Rows from block 2 of a small CTC image transcriber, named by matrix and row number. Rows with one number belong to one channel. Each number is 128 + 24 x the weight over its row's rms, rounded and kept within 0 to 255. All counts start at 0. Numbers have three digits each. After the name is the row's rms in percent of the matrix's.
After each channel's rows are labels from the 100 images, of 14976, where the channel reaches its highest value: "top examples" is what is common among them. Only what is clearly more common there than usual is listed. The data: numbers of one to four digits printed on busy colour backdrops.
# convs0: first 3x3 conv, stride 2 (model.blocks.2.convs.0.weight, 192x96x3x3, each kernel summed), inputs 0-95
# convs1: second 3x3 conv (model.blocks.2.convs.1.weight, 192x192x3x3, transposed, each kernel summed), outputs 0-95

convs0.164 109:096129132166102146128155130126133071134131085126106136122123103109147125086110107125118098110127138157125134117079149140150126126093166116110148124119122096122118120184118135085130132109178136164104163075126144146098154143103119123109053173094135153110146111124115141127121090142114148132
convs1.164 112:115099142145108111089116150112099130139152087142105124120103131158124095152155143124124152135108136141169101134200100084106112153140122172117078146131135146178153122134130139159119122175121159115133134126090109114148130126107157157082101146128118139099133133169094116120148124154090127161
top examples: the digit 9; length: three; last digit: 9; red ink

convs0.100 122:090123109125120131117170096124127130105183172116133165135116122101144104107143111121096096125120224123144137126139137116100124074166114147133127117115137135085132109156124118114101155110121084172118118144134120103135105113129085169108124137122109122123107140168096128126131116132079111099
convs1.100 112:135162151136116127150125118112123134142145125139104121101127124106142159164149046124133175174146094096125118177104109115061142126138161134154142116091131094105142121120144152117102083157102111104153125100143112132117133104113109094152099179119105144108119136165153084140128133069094088121
top examples: italic; the digit 7

convs0.168 117:134150115080118104138174175134158087129115147125098087143116105153165133131124164142130098109131158186108108126120174119146117137160165115143119158166101118136114127166133103151115073134147126139128103119101137127130078111127115144149088099094142152118146116128124163107122147112079123149
convs1.168 103:154102124134141101148129125119093111135126138156094113112158110136109124169174123163150121154160105136116128123100112111118146149160148150101136130137153145121128158141171189157113075142127125080170161130100129110128131147115116121117128175149147173105147091172105124127148173144103119143
top examples: the digit 3; red ink

convs0.177 104:113100137119142098116138098105131102112156160130174172126134119151104175172135164131101096120103151075120151110150114152114126117180167133102093184115129160140155124133147125139123126110058135114112159141117119113122173138160118130148109086114109144086118150122134114132133127131143150147
convs1.177 087:134130117132153129105103129132129131117153137119115190081106164144161104154134141143150177171176137126149163173112134109111103079126180150079149145113127146156131157136142131108111135171150097096136133117130123122133115117109121081104141145110120114147103103134144120104143139103091126124
top examples: the digit 2; length: three; first digit: 2; red ink

convs0.84 104:119143129117148085139163099094116130105132155135140175127174119128075140144107158088120122111105148073158159124133105109116148113193123121132123095061147139119080099114120095153079133126129133104097117108116122111139113174169158140132135120126121119134093130126144125132128124128118096111
convs1.84 086:121122108146131123147115120136107134108106165101140138100125161154164130136190113114104118135184083110117121124096130117146160114167167139092126146129145137113140129112115135144151128066123095117138108143134139102111104110110138123103058092150120146083083147146128143134126130130121136083
top examples: the digit 2

convs0.154 117:144105147099105130070123114125137119160148113088120109117133133109157082124137147147125151107121140144139123102142128120145115097119123142128133135129199134120165162213125144104178130113116127134113104083123153123119108139126086102128146094118128160098134135137103153091167105105100171127
convs1.154 110:147154117135124134125136104101106178124139134141151146164152086137100120105143112121145123145154108116117117164182085156139113162110119123120143125180147153145140145116094121138147153073127140138133108134162143130147153126133119134126175152153184118099180123098154149142134109144115123131
top examples: length: two; orange ink; red ink

convs0.123 106:135156120120120146056080096113168126207122114115137123107104137177159082141095130114112167112129084147114129113134083117137110117134096108133132118114166140080137125166113134093133112128130107130108140136081125133130125111112129128113109169115133150120139151114120127145166125146124157089
convs1.123 103:140128128148121126158120075083151164141136128151092108147157128144095114117139121112118115103135170133122120089173103100160071104133133170097104133139108128122091134155143085110174088063087123153150127118131121128141137129138114146141124164135124139158126110162113126142131097138115099148
top examples: length: two

convs0.127 089:156137127106159146096061126151091146113098077095136117149123136114128121138124134148142127141091108103081097111092118134129110110119124122124122123115138129090129126092144124183099141108185118133096086123140144135117131164136146111096103135120147141108150092143154164103195093126143107119
convs1.127 083:145150164121158104152109093114160126076131163102146150148103148137127103122107116182134104123088132131112126099162137134130135142108119096125145122138141088128063144082161151112109152112110073137147082111166136134109129132173139123146115099098138136107074153123152120118109113169149113115
top examples: length: four; the digit 6; the digit 5

convs0.40 090:105102092148132120139124103116132140158139107131114150135113111095119182089137123154150095139125097093132136109112149138090111095142123123143132087142155120099176092140118169089151126161136092121148157151143127139073079102093119147112142177113149128114087122140082128111113111150100148115
convs1.40 127:135083140154120132127158148140094141117147136082098117149111148141097123090099107107144086117125123125118112085163124094117134137084119146108128132125146117178119118131128104114100103108123137134121107076145160099156108055095143138103083138141133066151092135114106096132152090145118127118
top examples: the digit 6; first digit: 6

convs0.148 094:121117115135130125155101106057112100140139091112110122142138130140160117133104131130103106104126081139148109131136094125128099102142084141098142105149143148119118103093147119156129117125097101090158119141138129098164132150082099149164120145137144098156132122106094054149107108110123127068
convs1.148 103:105115116101115116112147135131100136154149144128096103091135139142089117101069111138133136135108147151111109098116111123134060132137128096104063130071123141080110113123108079080108121073104141182128115134125109095133124104104134121149089109145110100098124117145135104152100100086105127142
top examples: the digit 8; length: four; last digit: 8; first digit: 8

convs0.56 092:119092166114155115165153138110150086109124150139121124127133149093138120120149103092116119125156179125127068115129115145074133120115115105120135150085137143095093098159125111153097144142106101086122148123097146112148094091130103109173098133086128152142155090156135128136096125095123130157
convs1.56 107:103143115126109149163143133113129134122173126096128149125092096163149152125140129107091177132136104121096137161110123137109153103129127118124139122157139095116134166158121120110111116166118089142142172133084128097126118126136102147134140155158119088099146164105128171145122145081102136108
top examples: red ink

convs0.3 107:141155171129148134131118149137190105096141122132118110141141120113118130131134115083112110128128182082141108127102097121114175109131121154123116158100134183098083117155168091153115103110078114133111166113100128106144134113141127110148123117127088173105142146163132125125127112083127154163
convs1.3 103:093102095101104140125131143125174130144155084136135122140099132118149114152098094137151175153143149148142139145127113137119150136128094122145186129167151057114133161151099120119102116169125127109147121135127128087135123094118143125105116131121123099108116100058086143131161144112130123117
top examples: red ink

convs0.179 082:086143131151120126137131109086092157145091123130160148153108127165163089132144128165106070136140123070120131116096096150106135108103067141124121114093128149087137106099077129152096103146125131075152129139112142089127143164137130129094153137127151094136135122119148138108120117121134153121
convs1.179 084:104159103133111151134112091138154121105171121108167131169176140117107088176108105121103122120128072107123104118091147143149135134164115143153106098122150127151108074127152150133168077090096109110111145141113097090117123115142134120143151088120114125120087119074139155098102082094137112128
top examples: the digit 5; length: three; the digit 6

convs0.16 091:135160113101131095107123132081124146108122116132083125128115153125132196104115137143121092121137099085114120114127120099129172137128145118100090136168108127108163137079151137101158086147081109126152111124155125112121141137149148115157145071117124138123148090091181128171106122123139105131
convs1.16 110:101113172152162119146097146102148158114106099103097124106135122127151131168139110125103102142103122127138132120126134130146141116112121145152128112129094140126179120189122102143111134113119138112091129158112132153115076165136116123150141133154125136137100069152139098072139145130115102087
top examples: the digit 1; length: four

convs0.36 098:070134162098132189135139168097094100113097148121127101111105123112129093143119159101126119154084109132096131119150120126138121109103130125093129127103110135147107122137112089134120098121133198118133137092103140135134166138158165099135134133102111142140106135128180193103139141104115112142
convs1.36 090:159111092173081160097087158161101104115148101142108155155085126139094097143126105082118118124131132125128131139151145132159134136168108096103138100196114096098113119119120139125124154127111106152151124087117090143143150133133118116165127149112127133124099118090155115123122129125122106107
top examples: the digit 2; length: four; red ink

convs0.107 098:099146153127137154112125116092115121092114132114135077126099131076124112162107128131122130148084134117098118137063130116139138150114124119058138184138126130133127163114131117143103074115077108119107143116127137116101098133139111137074152113112102142144141163158146110163109120151112089121
convs1.107 095:107133130101148147117114143115149090151113094086134152152139127097169108158154131122134192178151097079133145149137085131122151146106125119135120115138093120131120123087136144122133140163163089135102164143104154156122128149163112099147145097157126139158119149114096142089117122143113147152
top examples: the digit 7; bold; length: four

convs0.135 099:114131150103137094105120101106101100133146140126169144138111147121127051144117078109108153116084155133138106131162118163112127110120172153125107102134128135087139161120140091120144153161139093107126121075127121123141131077149091133137126136150129127127156068139114092125144100106135166113
convs1.135 098:144144124111129118129121106156106174162143153134152095142170148103172114127117148079119107185138137108164130150139140135153120164138120107088119105132109141124104092079099089090089111114121150155140134158154112125128115174185152172139094104107121119128161119153152129128122103129081103142
top examples: the digit 8; length: four

convs0.57 127:112122124155133140112150101128136139094112100148177141161095109166157116113140113130137100135135144130068170109091144132156085108118101144141114156131118123109156174085106127153136095127112115134109107116164145149090134179125136141102148143141154102124162088138120174103089110142096108106
convs1.57 113:154202127128171142100111130179107093128117130139154132131144154149116161098099131118112125112087096134112100115082125153159102140107124155134075142117090112104108078119154092116135141128121129115134090122115126132126106100145118123108098112129124139120139107118170119135133131107133138147
top examples: the digit 4; length: four; the digit 1; last digit: 4

convs0.115 114:113136164121127142119097097127143088080094146138162129126084111131098092149141104128113138142108129105086120109093139119128115101135092156087108174125141139109139138118107108141086133135132105099127159107109110131150119150098138127093067143193129148111194112112132120149143120141136097105
convs1.115 101:116178138085124163102117165125159112103154143077159123141104070120180141141104140114112138139092127138138128144132128137167119126147110085154163154152066134107119112148148121116148152171100108139155124111117136123118088182146112150126144106105114112152141147034126137139140120121144114124
top examples: the digit 7; length: four

convs0.26 098:095081115085164110092140149140148129139116158124118123108111125122090121139127126080135096128102172109097138125121107134174132117125152148074118119082111114104149100119121128200123128109178119088177104096095144139114115133110103139118134159110139131129122113157108145133114102110143141172
convs1.26 101:161122131143145133152124130144174100100162106123128164137125107123112107148100159159137150142128111122111124155114132129138113116124156142075153139150143113063130101080133106114134148121138090104141156161122135130146132105088079072159099120140089108125081135084120151139139149098127121140
top examples: italic; length: four

convs0.79 113:114124105168158146154161187125121146111133110143166145123084104085118160133145133154131179116148145138107125124097130144133099162114124116129130164164136086119091107103112095075156127124130124106146159145136107149166148069119097124088129163105125150141090156114125120111139130114147111115
convs1.79 112:124114137161126149111124129097156107107125127082099133137170091108149094144123146122122093131149133146150118141164123110103091099064140159114104144138125115134133119153116139148118091093151158109119118095130155175163111185116167186101126146095080109177121100170122129127129149155135097159
top examples: the digit 0; the digit 9; yellow ink

convs0.155 106:113108135136101143142108149125091137103126187102104128127127133088080110135149111175105142106105150121123109132096141123123122116145134167092142125085150145057110129140110150103127108153152128122173086124132116097092101140167115134145136135108149161161086144122100112074128098113135145113
convs1.155 083:107086124165102138125106138095109104163148094135107126135088114098124116112107098136141157150091138106144110134151094107121132084129153126120104140159130078161133117099115123125103094083103128182095091093164123139110131087113101118140126120122149158162094114094134104153150125156097103163
top examples: first digit: 2

convs0.120 098:121147154099127105117153123114149106129079106151089126112120115090146131106070147096096174114139111087151139139164115108132116128136177107110148153145119128146121124099185100094134115106146115155133133096108137112101115156121119149142096176119116088163152089111117136148100125126090104101
convs1.120 113:155091137110106117150152151108110118126133136151176083105106127089105144090140123168120113125128086132116156137107127157135131166133098144147071093092088124104102139129106124167118116084099127147142103173164132127135081142155136123124143154110134135084109087133124098102135116134121127141
top examples: the digit 8; length: four

convs0.8 093:092102109133127097121173068113130112122178120119108125117117119126165102137124127143108111122118160071099111134108114150156093137116114149112105153145131112103108135130138097089166110097054142125133155098165131103167125113108107135093171138146167141108146137144152111131118109128127127087
convs1.8 091:128149168090084145105095105170121127138121112125159123122144092136141131154161083108101148138100158120103136126160166115122086115129083134177133150095143118143131168116085127150110128092103103140123089098143114141121106125124153162111139128126121121153106141114155120122149095100111121154
top examples: the digit 7; length: four

convs0.109 111:104112079141130154097087158105128110152159141101162132086090096100138098148143124096086117132129079090110132116115125146138109103134154113110097095124144135146140126091144065141140119133113111104106131126137122101147102153097135121138126155097172193119155128094111119122124105124103158131
convs1.109 103:110101116158117112135118115087110142166085109096091098116113103106121141082144080084121088098132175109097124099135141084117094088100142164123113170140133111162137099089131105140143105125117120138124133118182141134138159142099112127137106107147100127135078136140108085113126144155144158144
top examples: the digit 7; last digit: 7

convs0.133 104:133176101095117180142120151128164108110156139107135135124090145116126166165154081094123132130119116124123117125155159107121131079093149133137101144153114120133133145075119107163128160095129125135122127139109129125139168094111118100127133108089119165158133119114135191093117098128097107078
convs1.133 101:131132110142158139127128126137119136069126149146080084113120113164091117137126159125103137110136155151135148118082138138084142120095166088144110159104151088110161164174181119138106123193200161108118121112129124135147104101119125088107109108102082135160113143084106127112144110086145139107
top examples: length: three; the digit 0; first digit: 0

convs0.91 087:124122086175140131123144078106169118138134120166126153132110150121145112086164170159126113102140134130103092141089150166123097055121135162108127122117113134104115115182100140132126138096079143098113113134155112098143129137111117091158109095107118096125115131124161151119147134123124142094
convs1.91 094:157122160058146128072128127110094175105166122125079120157116144132151119123155150126104130109139027104105131132135118113152105126117158149064116138116132175087117118096153134107136123115150133144144175143154144104147161092121132088109139096157150152107108122156136125157132132107140132131
top examples: the digit 5; last digit: 5; orange ink; first digit: 5

convs0.189 110:131150144127142122121100096124086121105145094094130112109141148089183090149164157102131151102122103089132137112155129115133107123137158136096134094182160152122130088073159109126140082133087139133152161157128117124115169135112106136120153133166135127124179133112122120115146110127143123082
convs1.189 087:111141147159103095105104123160146171135089128135143082103112095155184108096145119090155116100079136135121107127137094135129074159114117094088113182064148107113141126100120117113131139148121152132108088164164122086170112128101087100122150143107129135146140136132137082095130091076135119107
top examples: the digit 0; the digit 8; first digit: 0

convs0.94 102:104137120150093128117121133123149132136112091129079092138117117151114159115120108126153117171098129096141104162078111134115094133171114136108103143147108121130137132109135159114091084097109103177181134104127115112084136119080132121109143157096129122137080148132122130154104137130162072100
convs1.94 096:156038188142168119132125162114131094153111109097113107096128132118134137102135106143109117137113104102125123132109117093104123135139128127166116122116083117070107113135108157148094123148092152088118139151165126116083118136154133104195107128125096126164134122107104139106115177122108112143
top examples: bold; length: four; the digit 9

convs0.138 097:087140100125112138088134119195144148114150146112133092140110157162093124118143144119102121141169138111150145137144143122114153095134094153137118110119149111166110102123071115106118104129112203089140119120106146194116127096140136107114132105120141108120131071119116136167149150129138135128
convs1.138 116:124141114182107123105112106115061139113130135131136164142131154110179117169147112172105094107119103106094174122082153114128089120162116146124131139130093123148138136127136145162159150145101104144139135114126111151093138156103129095082108126121124142082177140147150130113102164129137157149
top examples: length: three; the digit 9; red ink; last digit: 9

convs0.145 102:136107133104148110117099122157137076104128120150144156145154147118104177101084132099146130116129119075089130149153136122120129131128163109127131122112144140102077134116145115141115199109124102114080135112112150156157117138100149136099104080113125168128153145170169124150092119102130124158
convs1.145 100:149102093081090110138133117110124155101147141123116148148109124097132110123173121149137141122131149142144127137142132143094127117109133115111141116145160116090080151092119138126117102113152126102112131138158149117136105114141158131128096065135117121101105141144123163135122117147174157100
top examples: the digit 6; length: four; last digit: 6

convs0.65 107:145114160121115119127180103151115146116127138129105119151112151138150129113128160116111115110146154094158123097124115142097104111115166133132168118146140139096155071106124097105127161137159118114176126139132100119089108155086109146170096207112089099145124147158111140105144128129103114098
convs1.65 117:110130134129116135112134111099139116134152116111111160100109105137102087101121147128136145099095078140140086139159112136112153148141115096134139084103163077087124169140118089143116123132137121135151149086090134141158131082126118159124099137112119075168117140146110152103163090085127124139
top examples: the digit 6; length: four; first digit: 6

convs0.165 104:133105082134106115112124147129157113113154170116133098112108118078125140101146141171101165125120149158102114135109142158095159057117115110125117125131129104095178103142136169125125153125144099124157099122152127102103098087131079122148105144167153147162114111106138122135162091112127121121
convs1.165 106:117125120099149091098135083134097159145083119152115141141074108115115120109119107055130150137113134110141188124121127133126103139103131122112108147080067134090169089157126114112108090130133155125126118114112117132137098111122143129140123094154141126138141139133177136184139125118114109157
top examples: last digit: 4

convs0.111 093:125137155145156132076130120210129124110120107130123149097126088143129114150139111168114117147109148138122088120075135100127133135128107158136155162104153126095111082106147128123136126160090103147105130158139113138073128166156116145143177085093133094123144109133137138141150165114130141131
convs1.111 095:118124144113164133111118135112131159117147131119126100112117156136133154145113110185079100059176093158097088133120106109165152128106140157124132114115140117170108136122140076138154161176144101081145143132107127118118111130127145104095107094145099137127111130101132140077110161147152111110
top examples: the digit 6; last digit: 6; red ink

convs0.162 103:096130138162144151136143118084130146131143170136189154129156134083074179127109137124129105125118153079102097139109131166120111120157163125132119133077139127077122108125127085150143162118142135152112157170119098078123104125113143160127143152111132130148119112097170130144142119125131122147
convs1.162 101:170162126123084109129123173129105119140154079105054127107117153117146112170159141097118143116115174150141134107104130118134112110135178158108127120111093110090101140153125135132111138095097105100096123125114141082141103119138127152078130128130153126112098083125112148131168113116107140155
top examples: italic; the digit 0; length: four; the digit 7

convs0.4 088:135100112143130103088146132161143102139118115106189079128131143142140107112176101130112157153135123117112116128133123100119138099122153124169125084135175149133103103113147123095121101101122148092128121128152104148147113095149105131122158083086141096112155089108103119077148105151106174112
convs1.4 098:128164090166144065132156116108157150160091152156125118121165158114132078075149101109131115092132170080145149083119090109120133125122117112091101163109165117154136109122097150098130095084164130150156084149160137137119113133131093134134103127098101114111171120132135121134121119148157114110
top examples: the digit 0; length: four; first digit: 0

convs0.50 104:153103119147089109093099110119126132141133109108141117142141171150107115079128135109099155096163088105127170133131111110111119107129159132130138128131154090145157150144088167127169113153120130083162133128140117112072105109135126150135135143112129098089108141065106134075153102111148102112
convs1.50 088:080115122150115103118160119141095084126120138146141165139129097139130119091110123132129096114133088087075120129132109147114120125101091099105146130141120126137192123135068077145104133138132145125101112122134134150139124125133135099106119109135153087161149101111147111126145169157148144094
top examples: the digit 6; length: four; the digit 0; last digit: 6

convs0.184 100:132106118085165105160112126148099143105098146122161150108134137073105144130194162135100134136123142123157186114135102114147124157145125140113159122170148129119150149114112117134155097119132173107130111103142120178125105129150090129101143091132133108073123118079131110126126089099142118127
convs1.184 081:174127144163129094096131134073131137103119113126138150135124100102155125101080116186116135094139104129129145109124071147088098148149135131074094105156125096133166115126103116167097151087175122122098123112128151169121086142110174093098116126109166150150115077143129146140105121110108134122
top examples: the digit 5; length: two; first digit: 5; last digit: 5

convs0.10 091:124116106122157142097102145132144178075110145144146101139147166086112123142087111141144165106132173117117104134150135095090132072122155172108128115132130153117135160068112116164115164089124123115130158164125107123174120137122101117131122139147128141149140090135129153144154135155084116121
convs1.10 102:096147102108151144126139065136113158104135162161121095123123142141105141118109142102107142107149103138139126117101133163145132152096130117173114130110115139140116112151151129131136147142146139120138187120108129093114090159127126101106081093090125106139117143126113143125163124068153111077
top examples: the digit 0; length: four; the digit 9

convs0.104 079:118142205105135143134130153098092135132110107131106086114125169146151122117097143112142125149122109117095111131158091118132098189152126132090136117174169112130138106098160126126117146108135104167070102104139131092103131127138132122124141113120103133145109148132106130089067145115099111111
convs1.104 071:123100150136112138093146155082104150115079150147114158139134137133066129154105141119106130149098107133132105122163118107164129161117096116114056077108139193118112061139150117104140139125121115099157123142101134110109123179144134125168108101143126155096157130119133137120119099132157131169
top examples: the digit 9; length: four

convs0.71 104:130119094143158122123111118088113105149115179105100137122136180051160108124145140121097158115176116122088160134202128141112129119176122131116132139130114118121124148140126119122143144110125160108080117126143134131157119163134114151128118147145128127092108086085109125154140118119116174150
convs1.71 099:145152151107113130122146105110121151103151134132151124089144139182199111138140135138130111135124135102105119125115137145126119117135152134095151161131130137133146096119138130174122137109153123125171129106182149137127116125126123113122111137128136181087136116151157093148118085163146119161
top examples: the digit 2; length: four; last digit: 2

convs0.95 092:115137105169130075135142081094113105096128130115137148115123144119120099090123123178110107102121110075111105139159114169152130140137165114106140122136096128129142140112116110084082098151145114089106109104132125114132114096091133100165117126105132103137091111148160138185095104150136112158
convs1.95 101:148112131119082105127137105167114110132130103094131086106144111148140110130116138107120146143103073140060154103156106146121129126115144161124154109121126146112132155079121158145111078111122160121111106086128114117130119112123098123111112134093143125100105123140150133134127137131115077103
top examples: the digit 3; length: four; first digit: 3; last digit: 3

convs0.34 115:113094135144120099134140162109136152124098102142125141158111145073142129153108116159162153117147144106118162131122124133112113138114157106111141112151157137166131159142074161110169105104151126132095151109168115146140116147144106114121186056132153093096112119133125134155160092174126135113
convs1.34 101:132116153170141138102162165121169152113131104126130141191162146129092141115114090150172069164134108127104100118163093124124148148103103166116094111130119150200076115113130124099142135100157132125129111146137121122087181156158096085121112128115161112137147120135154138117144160127160107108
top examples: the digit 1

convs0.60 114:127136148173156161223148169099135146115116134116099139130150129138146139127128110158176086139118102097099110114100136210157117146131128114141149073108104105108111072136141148144124147125133140140123136110166120131130116141137104104131107116094131158133114119150128117150123118124119129139
convs1.60 116:103087158134134160061136168137113129109135121069118097116125147133117149135113192115098130092126106128124104109102098117167186114094136130118142128116112122148143116111153152137112117123137154137093107143136123104148156121111147136119178108155140089095134111145104100136142141120120125123
top examples: the digit 8; first digit: 8; last digit: 8; red ink

convs0.89 112:110137100116120129158168161104125101086121100126115132131142158129134132116129129101132133121116125073096138130186112133132191117126137092120125135105123127147119102147119108087093139094146123139143132130116121140189110117118122135159162095132104117104144086155146193125073126114110104178
convs1.89 107:159160122137068107120140111134111133078127116145163074135144097123136128132156125109122110140104090127094149122111103174058124080150090130126146113172105116124120148143106137113123107094103093109121149148122133123112133136113136095128120178147123119072126090139162122115126175142142148125
top examples: the digit 3; length: four; first digit: 3; last digit: 3

convs0.117 110:138065102139124106141138146129123137131126147126128139136101135119108114110151145180151131124122130113130105119091134181064090134075145125118126117133081105125157129115090128153117121162125128153119095180141118133073148145190102128132115171124135178133109151153109149109138144111119145129
convs1.117 104:133140086124170112113155145146147092136150127101137126130110102152123160130092158129151146119127136144091068124160118147144172094107146145126131101112091106138130117116125085118093113132128107161137096120140144124110140095113160138110116091093114135132104104081134123145112118128129123103
top examples: the digit 4; length: four; last digit: 4

convs0.22 102:119129145128113129197159125103158106125138112120127137144134137110149124109156122109115091122114166078120116140128126161121123107147153133194140092114118158131105099175102112157108131103151123165106115113147152079115167103107109146098118106112115117109108123190161118143103100127103170145
convs1.22 095:086085156098154135116167159107143157135194135104110110118130121131134135097132135155106159145125106135139140137123090121101142131114157127131158148091140101169187181156125135111092113220121123144115142122091117113112150093091160080116097152160124108086126116142061108134120114137133132110
top examples: length: two; the digit 8; last digit: 8; first digit: 8

convs0.81 082:123131121126104169104111151118084047145137147132117195129139098100152104173087112124088093108122123126177127110119115133138130144166135108102115074141147124118126134090158142168120113095126114143123127092140124112136120153143116123111132151134112113120104102126089146123114094119089150099
convs1.81 093:119112130157147132114113124066087128106126182099109172131114121139157107117144120107103124161101130124196103106081142137121107104162136116123142150122187141121133120116130126091119135143120122108076110123145082109130108126112150143105137087099124136125135117146178135137163105124090122111
top examples: the digit 5; length: four; the digit 2; first digit: 5

convs0.5 106:085134114120157116056114133167135141117114109119124123100159168115121180092178157129102159121129158172129155084119164090173126110141164133124138163146135093119138122157123130122132124139123131134129095141127128165116115116143088160149167095112118104130125117148106135110133109118127074146
convs1.5 097:140081117181155115177145104086067158136119118170101116129151146120129129169185077118132139121117090093111150136130128100126078107109159150112115168080152130146121116132155152142135144094131121127131151117134125128127177127101112121115114123169151154136160112175156124118118140134151159123
top examples: orange ink

convs0.118 104:123136117127150114110112126118129109167082126118138106115161132153103112112180114136154112124129135123091104133088152122152121103143152130112142121137108127131089131138099164147116156151139117132120108137123124127103109143122168195062109180140103061162093139108103122110130104140112075149
convs1.118 092:114157111164124114164175120130091160106082093143141121157148148114176127189130120145167138125134122078103148131110123149120130095109160141084108121145130154139136125092137193168138103105120094079126128107163131109141164075129089142118122149157177119110126092125098134125064113090118129106
top examples: the digit 3; the digit 5; last digit: 3; red ink

convs0.128 097:111130114094121103128133174134123136122120123119116115134119136099141121137127122122112127135120178136097069087085145119107087146089192138120137119102141125090112127147133088164132138128137107153158116094149153143123138127090087134125108150110105194146115096102176137114087129105107100158
convs1.128 085:110127123150121099147151097162146128159166125178108083107156130119102082120079112141143155095128118134146090119190145124100137154123187145108128117119109165104132125096132071161122108133125125101141118092155117073109119127124163133142132094146087128124080113092156080139157158107143094126
top examples: the digit 9; length: four; first digit: 9; last digit: 9

convs0.173 096:098105136149112099107121153092108098135168120089165151138158104087135058103081087128126130102163158108147096127159095172124123125109171145148132112136140139122126147144142136103137117141133094112156161111123124107145123140098127122117128175156126078127125101116138098146124076135131119108
convs1.173 107:088124131149073109108180112150122144149145111113106114104146129119128117110076122052144119104110148118116103111135101087151120110094124118110110145142136133159115094074107130147094149052138140129130103150154132104123128124161123166113093127160135105092107091097176119139147136119140109137
top examples: the digit 8; length: four; the digit 9

convs0.39 087:088169130113117138136092150093156067094105146140135136145126116116166109125080167104125127175108126136103127116147108121113127092118063123113114191134071101114170148142122155139107096113097119110150123142133144123107114119167139124144128128100114179112146118146132122123144122139114103110
convs1.39 110:114091143110150128118062118126137145140096137146119121144123115108141108122189135141136141156106138069116127106107154134121169139146133145159137113124098131135146119060144123125112122172112150122121141131116098144120142176121126101149146137153116141125139125100168103122122148136144116156
top examples: bold; length: four

convs0.66 101:111120117133106120119144187125127114135114115097158134120097124134130144136101112137135126176166132116140141109161109085126163118114090113136156123173148097078094110142107103090146102119153187115129133149151121117113118140102137148121159101124133094114120100139109113057134138120085076104
convs1.66 085:111139111143118088131149131100091113140130145145119144185144112104113127100097127121129155125156164084072133127117182146123128144098108059128081101102134128169115111137079169112155133163133117090145103115116134125125114119142087107089083142150106145147160123111128123085118122110167144137
top examples: length: four; the digit 6; the digit 0

convs0.134 084:145088100164136115112126127097113105147123099115115156104159146145143130128099132139116102112175131117114125084138142134126117112095123113131151087136142105110137091113098125128162094077107145130149168107136118157159129094137164179148115065112121107103125136089163136092140107102134089166
convs1.134 075:137134131136092114094123116154127175104133132147133129139078123116093108076110124148137097092201126117113095108104117124131133135135115125128144118174139110172105155089122145134077126122108133144125102172095147102138156127116095112088102107132104112118118164098108167100169127093139100122
top examples: the digit 0; length: three